Weights of a small image-text matching model.
Model: 15.4M parameters, 64-pixel images, encoder arch fnet, encoder norm layernorm, encoder activation swiglu, encoder moe soft, encoder num experts 16, encoder patch size [4, 4], encoder layers 8, encoder width 192, fusion encoder width 256, fusion encoder layers 8, fusion encoder norm layernorm, fusion encoder activation relu.
Rows from block 3 of the image encoder of a small image-text matching model, named by matrix and row number. Rows with one number within an expert belong to one neuron, the router's apart. Each number is 128 + 24 x the weight over its row's rms, rounded and kept within 0 to 255. All counts start at 0. Numbers have three digits each.
After each expert's rows are labels from the 100 images, of 14976, where the router gives the expert most weight on average: "peak on" is the class under the peak; "colour at peak" is the nearest of a few named colours to the mean colour under the peak. Only what is clearly more common there than usual is listed. The data: simulated stained blood smears. In brackets: how many of the 100.
# router: slot weights (encoder.blocks.3.mlp.router.weight, 32x192, trained with AdamW), inputs 96-191
# gate: expert gate (encoder.blocks.3.mlp.gate, 16x192x192), inputs 96-191
# up: expert up (encoder.blocks.3.mlp.up, 16x192x192), inputs 96-191
# down: expert down (encoder.blocks.3.mlp.down, 16x192x192, transposed), outputs 96-191

# expert 14
router.28:123105094173150088095130106164132118135130134120169146162122123094145135125140092125129091188130112100101118152173120099125166148151113126154137129137149118132134160139067149125132177095114090108153144204125122131105124081157132113118100113141162182175126113129126119115153123115121137156
router.29:140125116096134091111157102124101105143118108126149133135102124095104113133124085155157090198116118107135116148164113103120172107147095098156130143149151114120114178103119104138130184060103068125154111168111136097117077087149130128136122158126135140134151119100129125139116152103115174140
gate.0:119155120141102128164125128122139117091083160147093124124102139129137138123126075113155119128146096122083120138174148124085135113127190116107092139101158127104110121153102123108145075101116166118106110107084181100161099126126115128117097105083129108177123116128094135125153130149196137119
up.0:125163122158130148138096099143092140128165143121135109138155156157144122162153120097137156094156159087135127100101119135195143130165136130124166139092093161129165179125138148118107116111139122095122161099132102153147178141086185126128104149067147140125119112094121113108144117120151109149
down.0:094131092126081142103118127135165103116140149108175136112105104173157116119149121096093126111123102129107119133138155139153104110139134104109114130183167070136113152167083119200183118129136181146118124115135135130118106136115128133105094120109152091134126118193134120115139146132145150101
gate.1:147133115149070143132103150148120111176122125140137104119179145170094181058083099090117103136096127155110135132138122136146119094111121129139127106124118121155107133127183146161118145151132137083092096109103121178131111125164139137107163136127123140140126147158092160095175112127081131136
up.1:153125146131118147144127152118131094184154133131113136123174122065134172122128126154140113151118105123176135085146129078116138163147134160144073117100156133160138141126156120176095142154142095096067140101132139142098130118119111139104144126123134126148125174163109145166133079102124114120
down.1:112134139121061124118144123137106078150121166179141167125181156165149106150094115157122154143147154138164138100117111106070127164142119109123170119150126115127124090092121118147154093128133111138134126101125081135124114129113157119141150101144135115087140140143139151118155153149175089112
gate.2:180119161122146089122132099118105116149136120142133123083150127115136177140153134121119127126130150122093092153160116118139091128195103181135113151087082100102086115096176101155130111117093101106115170132135156140136104114118115122127132154122150111169120104128114148118129113171133160148
up.2:126130122154122121106113150109152139129155130143095125125092133159080127148102126132095125145138110128127158132116096102134117195121136172095121089159112078123125082110120181109094110094154164147109131107088138140128107118186151160145132127129122132138101144098117111124096124134186141111
down.2:084124129136143108099146125140108151098126123139111170123136117107101080123168099119105137134155183102095137122124078137165120057100150146141123114137157109155136128115116117159076139112134127107161144125164144126124162165104131113133131164144132155146129134148131101132125120186122136106
gate.3:108138123106133125138126150096127144098183110111123155177177139147119134094129154111131088150104130172101170120164155114186088133122088115098128160155152062114164137115157118113130138137123119140118131151148130093142121142123117111119151128124097128135141139122146172095166128138122108119
up.3:137126108103130111126124132159114103115136177135147077100101140110116105154159102146182141095163180120158142135122173136118137091126132124159168150131149117136101127124084119113142128133123149130136160113131163128099094140141165139122143121171088097139149133143117116157135111135149116136
down.3:168156096108126102141105131105153101171130118140130108142138133076122099118097140122154109121156129144132154127139194102127101157149124142181161145142061136135140108147123111109109085121168070133100161108165156132113108130123099133107068136121152145125131104115106123105166157144169130142
peak on: small cell (73)
colour at peak: pink (82)

# expert 11
router.22:137127141154153151114152136163118148123087133142183142159105092084138115134135102114077066141134064162133119148156114142137159094117117157146100098151080151116124146116099130133113131141114116089139124155124104098153102105145124112131114130144146154094120145125126120160197130084134146142
router.23:093144118112117119170114153158118147105159168181128142122144112124148106166171117078181118134107153121101144143128137136105099125138152145102149141160081168135155090105140144132129179160125155127127121116146143123086128131158114122121076114127119104124135112133142116138162127133077084132
gate.0:191122112136153140115112088100127127099097117103125134109130106105135111133119112121181132112166150122110144157108128115165090090117136139099130138141140155100119090127109097124161137132147157154152113142148123125070108123113094133148102114181107131168124147166100154148067179115128110131
up.0:155159104153086171078116131147113141146130101122114112126146153146144130137107135092094107142125137148119116134154114115134124131128151141104143131119139177121124148146132135120098150125121088132139113179100072129098171124131098146172132152185130142137148095131180152097151102101125103132
down.0:117114128121117094171116152136135132140165112107114147105154123134114173069110133142124132128135118138095154125106124118165141116105066182157141109103107137124152147110169130130114111140125123106130132110094148082118097139139134133148151151105139142134116138119117095142133153137137141104
gate.1:103107110102152168110124156133111137144110126098150122164138118136152128094132112102145145154122110160143138143164117180156113131139141122131107129146192079167114099130175091115152092114106095158089109111088110132097161091123093109151115138120134102156109156140098118134158107127122129122
up.1:122167151176112115133104160130138110138093110113121101108085161107073140157126122125157104158131137137112102146122134074170136123127082135110154139106137156105145169119097138137124087113157162133172119131110162141139131141160142149143153121183118162102175132128139101121058141092144113135
down.1:153129068130102146106138139146125113134116156139128123109121110097108097150124127122137166117122069188133107075159099106094158103124149158146147142133123115138117134124168159118151153183106108169099177129137120127150127142126147125112129153117140152154121115156091131108139099174121129112
gate.2:188131130116133093110125121154117134124131078158122121121092102130105111096143111138110138147163149156079135095157140111108152106115113187147127120110086162115119128124153128103125191144126109114140114160126104112101083122136161116112087115102119161135105143102133116156099154156096140148
up.2:123139127120168123138120130160164107145113105109095116134075129130083117106079119136136110137166145151087111085152142120094144108145099200158121110112075175098131156130135126104108189152154094091157123151133141099087101096157129137129113112080143147091131114083149114138110137136109141121
down.2:147153089101137121126144148100139155132128129155090129120140098137135142151116094122111155145115171174114111116160145137157103124138137148126124171160130147154118110120140111114139148186094116171135123079139109132143165110140157079103110155128116129154119081142105127113146139083109145094
gate.3:127129130112119114100112139125109116065100134133120153129115082124085123114110128133132116151138132128124105122113142169106173180118118163148093133129106138094147134086167097113169110112127125160110114105119122117101151108137122137132163112114093145164132119128116090104151180128144127102
up.3:114142131120124136080113114145097134082097162150170118064123136083122078162121106168145105125155176142142158155119147151111144117163121099141127124082116136104094105138144126104124096115126110152168132126159129171111136118124112139121110163114132182120156114115107125101106086115151085123
down.3:175150146127110130115099137124096107135097112142170114114137129137155123108103149191141110158137155082100132128143096121156143130133132146139126091154092125144152108119116121147100107098130165156123137136164118144137142137139102146173159108135122109135113141158100150127139156097148092142
peak on: large cell (74)
colour at peak: pink (88)

# expert 13
router.26:113105128140148112096130083101093122150143114172158157159117093101114133165124140127147097126140092116153111158148132109084152129131110147187129148108118143136140116106088133153127113050154107129138116106108110123126133128150137148114103146153122158119092138126118093136115125092111149141
router.27:125102119163145129101123119128138147111069120125109133116145143073122095138116125143102101149128102145119096135165118147132126116129125168137121123123091142113153177104072129121121094106163132108085137137120070122132121128150161132134123100122161169121103149127144119151148112118087124148
gate.0:081112142136173104104142106135163180151067117122128116079085100108124116122135112119146108075119118118139174128118094134116089124123123105102120136150134156133112149145103140113143154108123148125160130143172169106133142135170119143125124118095168115094125144123164172145091131115089151154
up.0:127162133131098181158133161136121166125115118102080117111107159144120132125148150125163117094136130150127131161126117137132157124153137154141100151124138109107153136143149137158140113152113137158146143135109110151172112157156110150118126166126082139109170154145076139108088161121115172159
down.0:145123143127116133116162147133143089140112106090119160149105105136102152123093141113148087149133119109130147152147126123122142115103148129120192114110133117107155110138090142112122107154128140082120144104148153114116164116146140081119125086159139072117101163127134115109084160150116122128
gate.1:133116113154171113102186095070172158108117186145070169082104128124156126101108124177130150115151121129164152124127107125136128101122135127141127110100129101109148155104150108166168097169135118127105119141146140129137139133113131120152155114069107158139106124116091124138099130163147109099
up.1:063132139122120134132165113118124120104119118146131142120123135117112173134102128142097132154113180128162172062154127157120140148149122171123107123096141148132123078123120107127157111126138123147119108142120138133171142125095135088101197094106129141135145089125121108116155170111110183141
down.1:171134105151084125126118163142133133153115146107140096158137125126139141128177155123167139094154076150143166120119123152143108119142156123116160117153156133149122126131139124152146126106130132153115096113093154159141109176131163155105154133086131132119165121121104168158168174123141143152
gate.2:097129143129084120111156109152139112156154154154149152107119121143157094120146153150148091153144127127128139130094110173102168120102100145081142138105121173093133122154169127126106177093167127095152132119112119101122171087142118069110114147159147148139125129150100135111153084137133156131
up.2:167099099115159148148141146107110123087130152101086101132096144167111162126145137085122176091136090120130109130142101092130100162163152113147128108147120101167135145141118122141122099159098104167113113154126128145130131123152158171161119133100103121123164154114166122161125153128080084122
down.2:196196143127150110111100091126100153125125118148098116131142101149120128121081147123154143148130126138122111130129148112140135184125128101163101134118155144115120137134141172129115159131146110136125126122096096131130120126157139105110095119110090138116154161134130112155154166148138084121
gate.3:085116163114172129155117151154120110153164141140104133144111108137124095139118121120109150135103113113129134100111124122082087134136108130100121148109126108139170149120107143130132116098083161125111138162123158094118096117159107115159142138150132118102153077123143060110142177165112126151
up.3:128077165124146096173157174160142127148144107193063121134111133127105153157110136140156184122098093089169119130141145090069098109123162142163139122111130125105163117094132155156131132130085114158144120114143174124127115120157134114114139170124152137114137132096140056126085140159101096120
down.3:101099110135130109133105134096082127155123146126120130126092149092109166128153110108128097141142099125131150129150166136106139129133110118162135153119071116154133125149143123082105151109111083128128154105164191123116119077166111121138136121202130158146165079142153150099146165130155133095
peak on: large cell (88)
colour at peak: grey (99)

# expert 5
router.10:127152130133135104115127157137110129114070129139142136142127133102119134128128137091109107139111090097152127149143128116097175137131129138096149103139055137152165149121142122128152092094162158155092147105149187136127133170117112128120156089108139140143175106078100136125144119151130132123
router.11:158095141160135127100108147140092078161096135086165177117133099114116117101150146152108127114133084130169120135113124102134154120131150140106127118146124131159119166128105084144129120094131099136151155146136121110155163146071105108157149119133146101141121106137101127116113125093102078135
gate.0:168092127111131137134120169129141110146145134088114152115109159138107135151124127126116205157119149108125099099165118083138091153149119108164105144139161131126085127103125124114142139150082175139121116148092158105085112143145103107143103151150124145153104107140153096110072155165128117172
up.0:133139100133162126121157110082128160119151105181118092140131067152155166112142124140117083133162094195147106150116141153117120090162119107141156138119121120107139147144175147112154143088089083150125130122160113161118116087112111160128151101131183136122115117160166122150143112129106133137
down.0:144104135175111176121145150130128109090132118145189165137072121155150141101115132133120167108120130124106134131139102111121075117112125102142120081072137112134142118149166116121138143152129135137125111178141108133118113111110106099114148120117175121115156108145134126101134151155122132099
gate.1:121140116117165107096124151123098120081144127100101114130102138115160115148171123148116092161135108143123165061138173104119081121139129163134100108124142111138137137102100133108095166120124129133073107146167161106148112105154131125117092108102126105111093104106140148092120131131126169090
up.1:128115093124129103131100114099101139138115127127142130161091127141093178126177114122114123143160134094148169122152171175120127069104138134129125104098096122127179162132129128097117123099129165177139104147122154126120137132100128131134100122137153148146133162128146161162119129141153154126
down.1:096110115116135123137177103142124092138134147133114162136134128056121139117122124139119121151123115132106094143128099131124160142154115098113156131101114106119118144122094138096109115124091148120079132141118091142163187169166162152138120157148117173166102062156132129097154110123110107131
gate.2:111104136134150169101104120115137152143161151136095135144156161123085091112126132106124099109144145141144120143171087160162100158121161092117113088123164124110142139116170098094156098129133095144138119145131110125108108109115115104097133129092091118126148183111094128092107149120124187155
up.2:121096142142114127118125164134119119105133096107142078174117136183134209120100125137121124170126117106096149126139126146130106136179120160109105119144077146093176170121103125123137124140097148104111138062133095139133121108167082133154167146125174129122145084164132116158132162109110116113
down.2:080101126155106163124142141087131115135142127151159159149123135116168105074123152125142154145162176128117116146152107097155111101136138136139082109124172128132095130187149167139126152130131114158106139108129089112162093097131059111110103134130115146126116130125099162100140129131086195105
gate.3:165109139180113099103122129100108171162144159174148150143141157151111187183059097118114111119145085109104147106129101132098119105073131122127115138132131125134123119147133120124132157137167118131072148126076145132108174138143133111152104145134116142143129158116126146142113132137136156122
up.3:116137083110141097116130094092154149129099136135132106094088115120139059086114157135091151099116088164126127156137100155138150146167143110135130127070143135168090150124089118113150149139129152147143126116155092112139095115095097076109133124150126108121103162122130108103113109150119130135
down.3:111177139161108140132162132132117113144121144113145167133124120176119100096116144125140122095152160125158178087137144151129099171110116123138105120150119145134132138130147123117143115137118187177100105081145117163117148079134129094141148124153082157112154108136175136099083147127143131141
peak on: large cell (95)
colour at peak: pink (98)

# expert 3
router.6:121151094112095108105115107135085118156103084135090144128144126099151125147152134127142140135151142119119149135108147157107120143110163120142128101157146122104122151128098115130087138109120107111133103120123118136179096137132123137148151127096147131096129143087123154136098133117162160150
router.7:121135122146143111127119150131140098140105095194148188164112109109082115159097117136123075154124102115130085143150158180089152131119104134165151119128126159129109152125089118118107145101160104118099096114131111141166111122137140140125149148118161161147117140142150109133151156137097115120
gate.0:159137126148079055143147074139122151141116146128134122157168132156134150113121130096102141105133142134119156152102137186139155170123110162150117112140117136132126171128160163119133093091093092158166128112116120164166111121125139101122082105161155128099129143119127070146103117129123117122
up.0:128121107162143169094093135094118138120127067132091166114160152138095129135180121132138112130108115105109143130145122097114102103080120139117127145078109152127124086095112132126121152169127127118118135149127148157157144142102090138149155181091127167148186090103102148132147097138151122108
down.0:107129152117165126111101117149147159118083163093122163117145111128128130112175141129152117133164130152101109110137075124153161161158125094108135147125130157157186139132112117110088137128126153182125147187104121111149124105111130108140129122113128146123151149151102187095149142151103142144
gate.1:135114114154173141129127105119153140100126100104093174121088131163073111129159133118146131175086143128128132143140154123109107136143126142136128128150096177123109098117110178125104108148153128160093139120160160128117122113125093122079138136160117100091131131152114104149128132132081116140
up.1:169175065119119152123108102123142086116149175156114142127122101114108125142151115091155132104156086097073158114104100128125091141087130166056101161173102125136167138161103141138116076127124100104129117122142142127128095115124161124147083097105134173115126128163134103148127150146105111077
down.1:174117096145129140096163118138121107109135105127133143132099073123166157120173113081126130134115123121089144147136112128132109135130120160118140143115138136134150121138120121087151149108119132140095164093085125094108131130128175123087104070133101162189107150124127110143139136140102134087
gate.2:108105082131158148120139179101089140157075148135140178148119102151130137103156143117095121143112138139173137091114131175135149132069103065126148131165117133146165118172156123142098109110127118161117129153132163155156127147079148149121152100110148129077178142112126110125129134108124117141
up.2:164067110083171119131100140128139108149146181132102160095135151172103185127157118113076143097143122138135140102134113118094088116119161119154109120120128115091159108144119130091109105133143156150137118150133098111150104163071139128150170170116155141143138118109156151126159090155125139158
down.2:138145121125140130131126153116146190120114132143058064127117099088148183117123121124128139139131137124121136113122129101152124138109149136160151118128150105134166165120093095132097117081160135177121163154111147126154122105141171106139116163134128113113137103086071106098159136145066151138
gate.3:165119100077093117096123129099131117090103153122122143132111104135135164138091148107141138125135130151138164097154174166105111146129124141177111049094148078160116133134095107104148145114117132138124102140154145148139126110088146168146131120150156144136079134096143134132070156137126179140
up.3:151124132113079107086120146124109141116070115102161124143129114143126168123076162094159134167115111188114142096154129133123127114147111132134118078114156126143122096080107134130147148091129136141132096136121120148175112126144141113143149152189141144140098160078116116141070141103125152149
down.3:131118128147105126110109135189120073150111155127126108110122136125141157127125164134166100128152089128120121107137123095147132099136120168105139094131149141115176141164101145106094131154110081107165138188104135128111133131133101076117147143104094101086149132120145139159108088151115148109
peak on: small cell (95)
colour at peak: pink (78)

# expert 9
router.18:127116134136121117126106122144103111134105149165164114093147130100109184121153122146128101109118103131115101154134111106134162103096144173112173131163090112111139125150148145125116123097147115123139168132132130123109159147112073109125145087140159146128095110129105163152158146152112136147
router.19:167126119096150102097113141124095147097088119143136154084090103161134138109133124148148132084124124109140090160137125077106183161083158138120153112119133137177140132108104154150145138121125121131136153137173135085137142171142154128118117122146127146155099122109128130150148148161105121136
gate.0:144098123116115125134151146118151104137118135157180139095147158100143154116143142110140109094108090123163139146128139152137128117134137127118124071116145112167159138128158145109116150091111115082169142133121097112136131113150156153146134120147146150129116154146116118145081154133135118123
up.0:120148122087102111142141170169120065184145142116110153102099169127130131135126134095130134111102116111108156140109135141117082088147109116168127095129132116188127140088107090140145169152146157128140115110153126125102176171133130135134148131100117132102123113165136140126126174120117130145
down.0:111131165148101075160155098132169108079153124151105144152145107068146165156112118107101122124159122149105104126134137124172119147137123126105117093090160137113089119146116142129148112111123171112144116109139137091110126122113093147104105084140118158128162130112149178132124083159130129156
gate.1:147126149147085123099136117107100131101133109177121110083118129146155156119097154136100135114095107147139172159093136085124142104149124172152131128108139092118153136144144163167092115115147161091103179134088157111111151118126145127172108147167159115141140069107153134148101157096141124109
up.1:147140162132122108099119163118106130102127101175140091103148147140142134117163127167133129075185106130106099159087135136113142115121099136139144088107145150125118114155135195151168134136102131127141158160172146143140162129176152100124144195101172149113152119131134095132145137122142115151
down.1:116122115175129102101132132101150157144129129167118155127159148134143148123178126076094151108122150166155128155146127126150131114106110142121120168175147112105083120131137097167090135132140130075141101109091162148102123124128091112111088132111088132131094067120104119140142123138098160124
gate.2:146095157149116156173122136150126108129126132114111059126111123111154184171138131150123123145145147158106150108138143175110122119159156129145109122164110115120077100095146090120138158115111097121091110096091123115124117155143099128156132163122122136125122106097137113132060095095125113111
up.2:126099101133151105105122098120128133141127135095156155132144162091136144144113112124115160113125087170138166103121135135098134144087125095149100109112137134145142107131129169111091122154129125137103112139150142165164157131137135122105114110130082152103116115138145155170093117137131136109
down.2:106091118134124145129117176108102152111133151118133111109116171129153138151153133119113159120057152094101144150106132133106134163147145132145161115153101097157150126075172110137105144107138118126122143079141158104141176144161108119121126107117110138144139118112145166153112109101108090119
gate.3:084111142094163121120153138147140126095108124099125133138162095107127099146124137130149173134132134135175147121161133140132104144147144175152109091125090099094144156159138125104146150151122110115078163123100136127142116123134104101126158138116154152132096143098086105144111143128106142169
up.3:136130144147153143126126146153128117129099129090142114169141135102110102136110107094096085162114078133132149125148114187129127156162126124117115102104120105106151166140113156085076152131148085071096102082113168102154129103099136143125156150113146129135128150129141094109153147122128172172
down.3:101141074140143139160159138125097126115147143148117105138113094132083137109156102123148145165131094146121145165123075109150117155160140122103120140129172157119118130113144111119170095136146096119129126129176133148140143121122119092129123143148119135091155130162148135117174155128122127089
peak on: large cell (54); nucleus (44)
colour at peak: grey (76)

# expert 12
router.24:145130124162139097126147082141117136131104150140145168167085109075091123154109140123126096170115118150132095151177145125167145150144151162175160127120109142149123150122109157176109153081147135108110090130156117126159123107147169126098113152131160137109090148102138100130164146131138079141
router.25:104110125159154153117113111116137124109102120106107138168102140098108068098094166141145110127083122097121160143107125099109123151113158094105126140120133147163139178139089123118119095123136087136143144084092150111157125150137124125125144146126094093122166135118084113121141085120155150108
gate.0:102140146130123148115122115142115107142139108111098125182113103151144134119148152156144117130087152126101140100096156166113141126168138118109137106107177110123129108132084106152080141138111138103131124131143148143138168104069109125144179096142067136117129061119125117150130119125117112161
up.0:133126090119142177146069128104139094113145113108144136075120127161128115123113123125131122106118134133112125163099139114118100165129150164176149127132115104101126173091134142168122123144139164123136144136107120107100134081123137167160215088113154126135103118172118149136166098083173119147
down.0:112141129136137152151129157158183155110105102191126159100182125134110102106176156110136166153105108091131145112152129135136111117111139124122089169109101137105100130127081120115153117103068106137136113154159179103150091157130109101144089140136118144124120100119100108167155188143086112127
gate.1:128141120148160121149187161072125193132129114118138095133149116102128155144134135107092100151143111144111158088180164140140121141161120130142112136187112132124113134104135147130131157102107115146124156104110082115139094136089141118099089131163168149115108092094126107136132132175074144146
up.1:130133157166159174102103125132081109110130171085153145114062153169120155137094160141172141106134092149132165114139137129136150110149090153104131113139102127134140119098069111163121143125135150112120128107120119106156123120160193133126149122156139107111135115141127134115146164075117108144
down.1:109090106119113146119113116073115127138170138107152111141076126139114156127064150130082172111137140122132141105121118148141116156078118141146100111114124139180099145142120134141138168126116160110143100125093116171109155091157151103150145118161113113142091105120129154142110152095117154073
gate.2:088187098121160116105148059131156145107102108104090092094147162137091143117127106119141125137130082147146152112126084146097152128133140163142082091109091136125106116090127102102154108166127114083145116113134127122176172136169138144116137117125131125125130135117142121117110122118122108114
up.2:131112134143135126149108115124142090154158145135186132142164071136125166101150137112092144099179173141104173128132103132119122161152148160140108090110105086126127131138147130098139146138112147138136120126093106127191101122123134111150147118131143102126151127134098166125148102130073126174
down.2:112115136101142137113139108079128147107160102118088119115117152070143092110109142113128184166081152162134154120128131081120109106139132112171132139135115143162132128116119091123130146145118103139123122149090121115144165130155158100140165145116130151124130175151128094123103160106113132128
gate.3:155110152174110124101081107166089127140085125107150129145125145101108119121119096168134145108111102094089135092117121067122172115148159145110152126147119088136114129134148144107116099135172090156145132155132144146140131122132139138132133126127109128148132155117095149108130107149155139113
up.3:163120143169100133072109137150080110133087122119111153136093121108123106107140103153117125090110114126107117095103136076139193130147149150117171130154132105134113129126154135130110093130146112171147118147159121128139144099122129113139149105132113134138137144090118146118135123168157137108
down.3:079148095113168136195141104150157161112146144073160119145140141135150145138161167064117093137125120130113123144141115176132098151107112112134120143114107145116145135143123116126120143132147161092131134087123101125124099104160131148133150153108133148113165124139127118126111142123087125189
peak on: small cell (96)
colour at peak: grey (33)

# expert 0
router.0:146145072168160115110182079090127128108114133149114160145145111085086147136104127109119107159116150126134127188177132106140136130105143141147183144138125135120147107115085139131100135083149137107092099099144075142127107125143129121140103170163167173108124111130114138146144159107156104113
router.1:177110071129120114137134123112109149139144132147132161125174131135128145097126160118092133114129160191115177137152170126120143147094145141164156124140138149107132101123133165115129167111147103153165114115127073125188110133120146125130167112155137149144160157142119117123129156141104106101
gate.0:125101118150133083108127121117133164117087101158151138143124133116154128132119138135106110084119122119119114112087103147129143162107132119119139112094117106133125119157108127165120160122160129098157125154113145093135071159156106116157204135131113138147114126113107141171154127142111172096
up.0:174145137072096150128157117129106121153182128102144096136124115153135143144145120138198155126120132148126153136133155069115126057171116152139126122134137122162123164120130131119127086150084096142092138090135117148110157111113147141108121176102155106127128105144136106125100103109160111158
down.0:130120123142130115101146133144087117147141127119161115114148137166134194081103099113119110167138134140097084131135138130133122126128130182158191140179121149125136118118117135112175119083140117154163107088139144109139116094144142091131148101116160152099112138090107161077190118132132120116
gate.1:151107163186124094111107112157165120133116095133110126153118148102105133172153157137139126132104164111090133137140167133147125147117144155108123139083087158097123098130132125139100138128114105134120151143132149139173112148162088161142125149123094155126136125142119100132088141124136154116
up.1:108088131107119101120090134139113120106087148143108149133100185107130153128096120177197138131143129134131124140099134113121114135121130112128147142167145118171162088145135140102120110079115187136149097192149157092135099112121116153153115140106091123128101164105143104157165113126136115095
down.1:119100183115077098124159172145165100135100089129126123122096150124085129121140107148113168143135134158138143119106156159147142146082131135113139112121092138121163073103093098112145104122146134142108169135150137094122139101096101123117131105127110118117147108141122130116127106134109140082
gate.2:119122124147180101142136101114115131138143129137093146113093137126120098150096089101119140120106172092117136131155105154088138113081139131130127128120116153128129138114098146140156126119154098104119126098152079150151122126139112134108114150157117124145154133118129130142111096124154145164
up.2:090116121152133129103108079133122112123128120140120125128115119128122109181101091160148147139139140131140153148122136142104107144148136105129121146145122122163151172144110172097121130144148092157116163137130097040165107127095139157105137160115110119165125158131121104102158088167146136119
down.2:110126115093136132136091097122165113113191165142113164149137144162114133185115114109140116104102122129166157082110132100168135132144148108092187118139138159130157171113179097112164112157131146140143180157164141086110100117118142173095142119126109169176110108127129138145137115118159149134
gate.3:102170141165135138104154143125144112124154109175145128116119137093183091114152127114164124133148109139133096150131113117126161094105138102093133104150129131126126156178141108124165105127149103114141080113069154125155123122134175110130094144123112110102125107117122115119166124162127114094
up.3:135098112135083125149105138127139154159135107094154115139132116123125139090123125128136125140141165102092093166137126158135136114087131146114118153100111093127119166184120156102144191129130154130109146151136155122122139111122127065131138150097144145146136093126154149095101113151170158154
down.3:087141146146167128123179137126126105130141108105133105088088152126163114123135125130122134150115115150126111155129105142164142137108146108123157105162164112122116104150111132153134138104142135101135114131108144122158115079159112163120120165120116112142157143113142060138138095108089107156
peak on: small cell (61)
colour at peak: pink (85)